config.toml
image_size = 48
color_jitter = 0.1
arch = "convnext"
activation = "squared_relu"
expert_mlp_ratio = 0.25
momentum = 0.9
adamw_lr_other_params = 0.0016
batch_size = 512
adamw_weight_decay_other_params = 0.05
Rows from block 4 of a small model that predicts nearness at each pixel, named by matrix and row number. Rows with one number belong to one neuron. Each number is 50 + 15 x the weight over its row's rms, rounded and kept within 0 to 99. All counts start at 0.
After each neuron's rows are labels from the 100 images, of 14848, where the neuron reaches its highest value: "lies over" is the class under the peak. Only what is clearly more common there than usual is listed. The data: rendered landscapes of hills, water and sky.
# fc1: MLP up (model.blocks.4.mlp.fc1.weight, 256x64), inputs 0-63
# fc2: MLP down (model.blocks.4.mlp.fc2.weight, 64x256, transposed), outputs 0-63

fc1.232:45 64 42 59 51 34 51 30 37 43 54 50 57 56 58 41 35 69 58 69 47 38 45 38 63 46 32 58 52 72 39 59 57 39 57 37 48 51 65 60 20 67 34 71 51 38 61 67 51 37 68 41 71 12 72 78 41 55 34 63 61 39 44 00
fc2.232:51 62 35 28 55 72 59 42 46 51 62 40 35 45 46 27 45 30 37 55 27 73 38 37 66 43 60 85 32 77 42 49 68 49 58 57 48 63 33 16 35 45 48 46 64 31 52 40 75 54 65 49 73 52 53 26 60 32 69 58 60 72 74 46
lies over: steep ground

fc1.91:57 77 43 42 66 53 36 32 60 27 57 66 49 47 25 71 44 68 79 49 60 67 52 43 49 32 39 34 40 28 35 87 31 41 59 68 55 60 47 27 52 44 53 72 67 65 24 41 59 56 49 39 77 65 57 41 30 49 62 35 37 29 55 42
fc2.91:50 56 45 56 53 54 52 31 69 54 47 44 54 40 74 42 68 73 61 71 70 35 36 63 51 32 60 51 47 73 24 45 67 25 40 55 42 50 48 52 66 51 49 77 70 62 45 25 13 53 55 21 61 65 48 12 55 63 37 28 42 51 29 53
lies over: sky

fc1.76:43 49 41 35 58 46 69 29 55 54 36 41 65 54 43 34 54 54 35 46 68 52 34 72 59 50 42 53 51 58 45 52 85 42 14 34 44 54 59 89 65 63 49 61 58 45 38 32 31 38 93 78 36 54 63 29 49 35 31 58 59 35 41 57
fc2.76:57 53 26 65 41 45 42 35 58 43 49 48 44 42 65 27 25 57 44 45 54 65 52 34 58 46 22 73 67 44 56 50 62 55 67 51 36 61 85 66 42 71 60 37 76 39 58 29 31 63 42 80 55 36 63 39 85 44 33 58 37 22 59 63
lies over: sky

fc1.187:40 56 61 58 58 53 48 48 26 31 35 82 60 67 31 28 59 63 52 52 24 84 43 19 58 36 56 67 61 25 52 47 32 59 65 42 53 32 52 53 50 50 67 51 58 74 39 54 43 51 27 73 53 70 77 30 42 47 78 40 48 32 50 41
fc2.187:58 79 34 31 48 18 61 62 36 58 43 50 55 65 78 66 29 70 69 55 61 53 34 55 78 31 53 42 54 54 53 28 71 59 64 61 45 14 47 42 52 42 77 32 42 59 40 37 31 33 61 62 64 55 60 40 31 64 63 57 55 43 56 76
lies over: steep ground

fc1.182:00 64 53 32 63 71 72 43 50 40 21 57 47 67 55 36 44 62 52 41 51 31 63 63 75 43 28 46 37 61 46 40 24 57 48 51 55 41 37 46 37 66 46 55 71 42 32 67 12 67 53 62 62 44 35 59 53 61 52 60 32 59 51 70
fc2.182:27 54 50 42 55 00 45 57 52 40 52 33 53 71 56 50 53 52 52 21 53 71 57 37 71 56 62 58 41 61 71 54 55 70 66 52 46 69 63 24 44 43 61 58 51 47 60 72 44 82 35 69 35 50 41 58 63 39 38 40 30 36 15 51
lies over: sky

fc1.59:36 32 60 53 54 60 40 49 57 44 11 05 36 74 66 45 43 65 40 43 64 49 30 61 60 72 54 47 53 68 53 41 41 55 46 55 53 58 48 45 52 44 53 50 59 00 44 53 71 80 43 31 57 61 51 53 41 60 73 54 46 49 44 55
fc2.59:81 38 47 68 61 53 29 45 77 63 55 72 52 61 63 49 43 27 52 57 48 45 77 58 63 25 64 51 52 35 66 49 65 46 58 53 37 20 80 50 35 42 33 58 49 41 56 62 43 56 81 59 40 28 19 34 69 58 36 49 47 19 44 44
lies over: sky

fc1.55:40 56 65 48 48 56 71 58 58 35 48 47 71 40 53 33 35 67 60 79 68 26 32 74 41 26 53 61 58 52 84 26 31 57 58 49 34 49 61 52 43 51 69 50 61 70 45 78 59 54 53 55 45 28 54 35 43 30 78 40 37 20 29 34
fc2.55:46 39 56 50 50 37 70 59 32 46 31 53 63 62 84 47 52 41 56 71 57 66 37 42 65 55 44 51 58 56 44 55 45 46 74 38 75 44 24 55 74 56 57 48 50 43 71 28 96 49 53 37 28 70 39 46 46 40 39 56 63 64 20 85
lies over: water

fc1.117:51 67 58 37 60 60 39 67 61 73 43 24 43 63 50 77 46 52 57 47 14 53 40 50 42 43 65 74 25 74 29 40 43 70 49 54 71 52 54 39 39 27 53 57 49 61 75 32 55 40 50 69 43 58 62 45 16 53 47 58 26 62 20 69
fc2.117:47 38 25 48 55 41 40 61 41 43 31 93 34 34 42 56 30 72 44 48 54 68 61 62 22 59 59 47 37 42 48 57 52 58 55 39 59 43 58 68 40 28 48 65 72 51 77 67 43 48 41 30 24 40 45 35 34 86 36 75 38 69 46 60
lies over: gentle ground

fc1.242:63 20 36 50 89 57 62 58 56 42 45 49 50 51 47 46 40 59 47 60 45 50 50 50 74 39 48 50 37 64 64 51 40 36 58 63 28 40 37 65 32 51 41 42 39 46 38 50 30 76 71 35 73 42 38 70 48 67 42 50 00 82 51 67
fc2.242:25 42 56 71 75 42 46 62 57 56 39 43 46 44 43 39 67 48 30 47 54 45 56 39 70 60 35 44 67 49 65 80 73 18 36 70 52 59 46 49 69 51 65 52 50 39 48 73 78 43 38 52 34 60 08 45 71 52 40 29 42 68 41 22
lies over: gentle ground

fc1.63:52 38 43 64 45 47 70 37 50 26 65 17 24 20 87 44 31 46 43 68 43 44 36 54 75 49 95 43 46 59 36 39 29 54 63 65 59 66 44 54 43 51 45 58 43 55 70 58 73 45 43 57 60 56 67 55 49 80 44 42 51 58 35 49
fc2.63:51 45 41 65 80 81 42 34 44 51 56 71 68 63 54 71 80 70 42 35 68 38 34 56 68 33 73 60 69 44 44 29 56 57 44 40 55 42 60 55 52 39 52 43 72 57 47 21 31 54 74 33 53 28 44 51 53 66 34 82 44 54 25 45
lies over: sky

fc1.223:33 67 58 71 31 33 14 44 63 49 27 57 48 68 68 27 61 84 60 56 59 25 25 43 56 58 60 51 46 61 64 76 47 55 72 43 48 42 45 33 49 32 54 63 58 54 37 54 44 41 77 13 53 41 31 54 52 60 48 43 68 38 44 33
fc2.223:57 48 54 22 60 57 44 42 47 33 43 57 64 46 48 62 56 60 70 52 44 53 50 61 26 48 49 58 71 89 43 63 71 46 62 68 56 42 61 94 57 57 38 61 35 60 65 78 46 58 19 43 38 38 46 51 49 44 26 56 11 35 29 46
lies over: sky

fc1.123:17 47 52 36 29 48 58 46 64 78 35 62 46 64 41 49 39 66 49 43 23 58 48 35 55 41 80 64 63 60 55 73 28 53 59 69 26 38 32 58 63 33 36 43 49 44 48 47 12 39 60 52 53 52 42 92 70 61 55 55 51 45 70 40
fc2.123:39 53 58 44 47 29 35 37 15 43 33 60 42 25 42 46 59 62 71 48 58 50 52 65 47 70 64 39 30 32 45 43 56 29 27 49 58 55 75 77 56 41 66 26 72 46 42 35 67 18 57 55 71 38 64 39 53 33 60 83 60 62 50 66
lies over: sky

fc1.14:38 46 48 54 70 60 38 35 56 49 26 51 18 39 99 18 53 91 52 50 60 44 42 55 63 58 44 56 52 53 64 43 27 50 53 67 51 56 36 75 53 50 63 76 53 20 50 50 50 30 38 63 37 49 53 44 50 37 51 42 48 37 43 32
fc2.14:11 50 66 44 39 61 59 56 64 43 25 48 59 45 61 67 23 33 61 54 57 53 60 70 46 56 66 52 65 48 37 76 36 35 81 81 51 33 59 53 73 67 49 28 46 55 58 66 26 55 55 50 43 30 65 29 61 32 51 32 31 42 68 46
lies over: sky

fc1.217:43 71 31 47 56 53 30 39 64 46 14 66 12 51 73 33 48 91 47 58 36 72 26 22 52 46 62 51 43 58 64 42 34 45 48 70 55 58 39 52 67 68 68 48 62 34 51 54 29 39 61 51 65 42 56 48 39 57 27 40 60 39 70 49
fc2.217:56 71 48 26 57 47 44 63 56 54 45 58 43 44 58 48 60 51 54 45 80 53 43 75 56 70 36 49 49 54 26 58 49 40 59 87 47 34 63 32 79 55 63 34 62 58 59 37 35 66 24 67 48 38 82 28 70 37 63 26 33 41 54 20
lies over: sky

fc1.26:37 38 79 61 27 54 56 48 51 58 50 47 37 63 62 15 53 70 68 36 38 62 17 73 56 38 64 22 57 38 69 37 50 61 32 39 55 71 49 39 39 59 81 26 77 54 28 59 63 38 58 37 51 47 44 58 66 68 61 53 29 52 62 44
fc2.26:46 91 34 55 52 11 83 60 39 56 63 58 56 38 55 56 40 74 56 63 39 43 22 62 66 68 56 41 38 56 63 48 53 35 48 47 61 33 33 21 72 44 31 66 45 53 61 49 50 52 54 35 63 21 53 22 43 59 52 53 36 58 56 74
lies over: water

fc1.203:44 48 55 44 78 48 48 28 37 39 40 45 48 47 45 46 52 53 79 76 43 69 66 45 28 22 33 45 50 41 27 69 47 51 81 61 70 67 64 48 56 51 77 77 73 49 52 42 28 52 57 44 56 75 37 50 40 45 14 44 49 42 59 25
fc2.203:31 32 46 48 86 70 55 16 63 49 59 55 49 66 60 36 63 61 56 45 63 27 45 51 50 45 45 38 48 41 48 60 63 63 65 74 39 08 46 55 73 46 44 49 52 51 63 24 27 46 47 48 76 49 38 57 56 60 69 16 35 36 68 65
lies over: sky

fc1.207:32 73 76 22 33 60 91 65 61 48 37 47 42 37 43 84 19 42 40 36 28 58 83 51 71 56 62 46 49 66 48 53 48 62 42 50 49 45 54 56 23 40 65 54 45 38 51 26 75 58 53 26 55 52 51 48 58 36 35 58 48 60 43 46
fc2.207:28 62 32 53 28 53 47 56 45 47 32 86 34 68 37 31 40 75 39 33 77 54 54 42 30 56 78 70 43 73 35 67 49 51 55 62 72 52 43 79 50 34 58 43 27 43 64 50 19 78 34 45 56 42 42 56 60 47 45 31 47 53 49 42
lies over: sky

fc1.71:45 47 51 72 38 69 41 45 44 38 49 52 43 53 89 44 60 42 44 30 51 54 44 45 41 84 46 38 65 71 49 46 36 41 60 12 59 38 48 43 23 22 50 58 73 34 73 59 66 50 66 46 58 45 41 41 38 50 65 67 59 48 78 13
fc2.71:32 30 78 69 43 58 49 19 66 41 41 66 51 35 50 69 26 64 44 28 57 39 44 43 99 52 41 48 54 38 46 60 39 26 76 24 52 55 73 54 46 37 53 75 74 46 69 69 53 57 57 58 48 54 45 41 51 38 41 54 48 45 29 41
lies over: water

fc1.219:70 68 48 54 48 13 31 31 35 55 10 24 38 53 59 52 60 79 44 47 59 32 35 46 54 64 73 47 47 53 71 56 48 48 75 45 61 59 62 45 71 29 59 58 54 61 46 05 49 62 65 26 65 51 53 47 49 49 54 48 58 34 43 66
fc2.219:51 28 45 51 52 34 39 58 72 52 99 44 66 49 40 37 58 44 32 16 55 34 47 51 71 39 53 56 68 65 67 45 58 71 47 42 53 36 82 53 32 53 30 45 35 43 39 75 63 50 58 48 69 41 29 59 55 55 36 38 74 35 43 48
lies over: sky

fc1.82:69 47 61 65 50 51 35 74 32 30 40 37 47 77 67 45 32 17 28 51 33 71 59 59 60 62 49 76 40 43 33 42 37 45 44 65 48 38 65 69 20 42 54 69 29 29 44 51 58 74 65 49 59 54 60 60 31 51 60 50 72 63 57 79
fc2.82:62 53 92 54 59 64 37 67 62 47 49 40 57 58 50 76 56 39 66 19 70 61 39 43 33 34 60 73 49 39 76 43 55 69 26 51 32 29 49 35 40 31 49 60 55 42 79 65 75 54 35 58 44 56 48 23 51 39 48 68 24 46 59 50
lies over: gentle ground

fc1.128:73 75 37 48 49 56 31 37 42 26 46 35 43 61 59 51 64 40 52 55 23 29 66 44 34 37 37 50 59 52 59 74 61 51 61 57 22 59 31 41 51 59 58 70 63 62 38 68 35 58 70 49 54 63 60 90 38 21 44 56 43 26 75 29
fc2.128:99 42 67 45 49 29 59 34 39 46 47 53 44 46 79 40 80 49 66 53 89 54 60 56 42 52 65 73 47 45 55 30 44 48 39 50 56 42 39 70 44 43 41 31 42 51 24 27 62 45 63 34 53 29 74 36 60 65 54 59 56 47 24 53
lies over: sky

fc1.146:61 41 34 46 30 56 61 84 60 41 22 60 78 67 24 55 54 60 34 55 59 52 46 73 41 55 46 49 49 66 57 55 76 63 52 37 60 45 49 53 33 28 54 63 70 57 53 32 58 23 57 25 68 48 29 35 55 51 33 64 57 29 25 18
fc2.146:65 65 46 55 59 39 54 32 65 54 54 38 42 56 49 26 64 60 43 54 42 43 00 42 47 20 51 49 69 23 52 54 51 80 66 35 49 50 34 60 34 36 72 37 89 47 35 49 44 77 49 44 51 65 35 40 38 57 42 47 57 54 59 80
lies over: sky

fc1.49:58 77 71 47 53 36 62 28 65 40 61 38 49 53 58 61 85 42 53 56 72 48 33 52 52 73 78 46 48 38 43 71 54 50 74 50 37 30 41 42 47 42 23 65 66 32 14 50 20 43 43 31 47 32 54 28 76 35 51 48 46 60 54 47
fc2.49:49 23 50 50 51 58 36 26 47 67 73 58 49 33 59 48 49 41 45 55 43 52 64 61 44 56 34 57 51 72 31 55 38 41 45 36 30 36 99 52 70 56 53 48 49 33 36 67 41 24 58 36 36 99 48 46 63 25 51 58 39 33 44 44
lies over: water

fc1.152:82 32 25 51 51 41 32 46 49 71 60 53 59 77 69 50 51 62 49 75 23 50 48 68 26 53 77 44 52 36 74 46 62 42 52 37 48 53 37 51 43 31 33 56 35 49 28 63 31 34 32 42 40 51 83 29 49 55 39 55 74 54 46 76
fc2.152:50 70 30 74 37 43 07 37 39 72 54 51 54 61 43 38 65 73 57 50 72 43 63 34 70 60 38 37 44 42 68 44 40 66 38 72 39 54 42 39 52 54 81 49 63 59 18 54 17 61 42 56 67 31 50 59 55 39 38 50 57 36 25 49
lies over: steep ground

fc1.111:54 22 58 49 66 63 45 42 26 55 57 23 24 35 27 56 67 47 74 53 48 60 58 61 48 67 55 16 29 80 58 55 43 68 60 74 47 48 43 54 55 49 13 60 59 31 59 42 40 46 46 61 58 53 43 49 64 66 45 32 33 31 68 77
fc2.111:34 69 55 46 60 75 56 68 37 41 64 68 78 53 44 38 40 67 59 44 43 51 77 63 51 55 60 22 56 68 49 58 44 28 40 67 48 37 38 25 52 59 59 72 37 63 61 36 69 79 60 18 47 49 59 70 47 28 73 63 39 25 55 35
lies over: steep ground

fc1.197:42 55 63 50 53 37 52 71 48 28 63 39 26 58 62 53 51 53 65 52 41 61 72 58 25 61 69 36 88 42 51 50 35 21 36 47 54 74 46 51 29 54 45 36 43 82 30 45 39 56 52 51 63 67 50 52 71 25 10 54 28 69 57 48
fc2.197:72 55 31 28 45 90 56 45 46 61 20 57 52 55 60 54 42 50 28 35 25 45 51 58 51 41 60 60 65 34 48 52 35 65 45 68 41 72 63 71 17 42 54 62 65 75 32 29 49 57 62 66 42 40 29 73 71 49 44 27 30 50 51 54
lies over: gentle ground

fc1.243:60 51 39 49 48 72 56 30 43 62 44 67 36 34 44 64 36 82 68 46 62 42 45 42 65 38 46 40 50 57 28 68 74 51 34 49 49 48 39 43 70 78 62 76 47 29 30 71 00 52 27 46 48 62 73 43 57 53 44 36 38 56 55 64
fc2.243:63 33 35 57 54 50 82 49 68 25 54 72 36 61 31 79 21 51 53 28 44 37 62 45 56 64 50 25 68 60 51 52 81 69 48 39 63 49 49 41 39 46 46 68 28 30 69 51 41 42 64 54 48 43 29 92 46 54 40 55 48 49 57 30
lies over: sky

fc1.185:39 57 32 29 15 47 79 39 46 58 54 32 26 43 36 42 47 60 44 52 63 61 59 18 67 47 46 57 35 51 32 57 29 63 30 54 43 57 45 58 54 84 72 51 59 78 46 81 47 20 48 48 51 65 61 53 63 68 61 55 35 74 50 52
fc2.185:71 59 45 46 81 44 25 42 69 61 65 64 59 41 81 63 68 71 43 66 57 30 54 46 46 46 42 49 62 21 62 67 47 59 54 45 27 25 37 47 33 52 53 36 57 33 55 75 30 32 51 30 52 49 64 25 43 62 30 66 46 23 34 62
lies over: sky

fc1.36:45 38 45 41 39 49 39 28 49 57 51 45 52 35 72 64 46 90 38 46 19 51 77 50 55 48 45 48 56 68 61 89 33 53 64 64 17 60 35 35 64 34 52 51 53 82 48 44 42 83 39 45 35 47 55 59 51 31 39 38 36 45 72 44
fc2.36:56 35 53 53 49 43 65 19 52 30 57 48 72 37 75 32 44 37 40 61 73 65 78 68 48 74 23 33 46 52 42 46 44 38 54 48 28 62 58 46 40 51 35 53 72 35 46 30 77 40 29 85 54 71 69 42 52 60 50 47 76 58 46 60
lies over: sky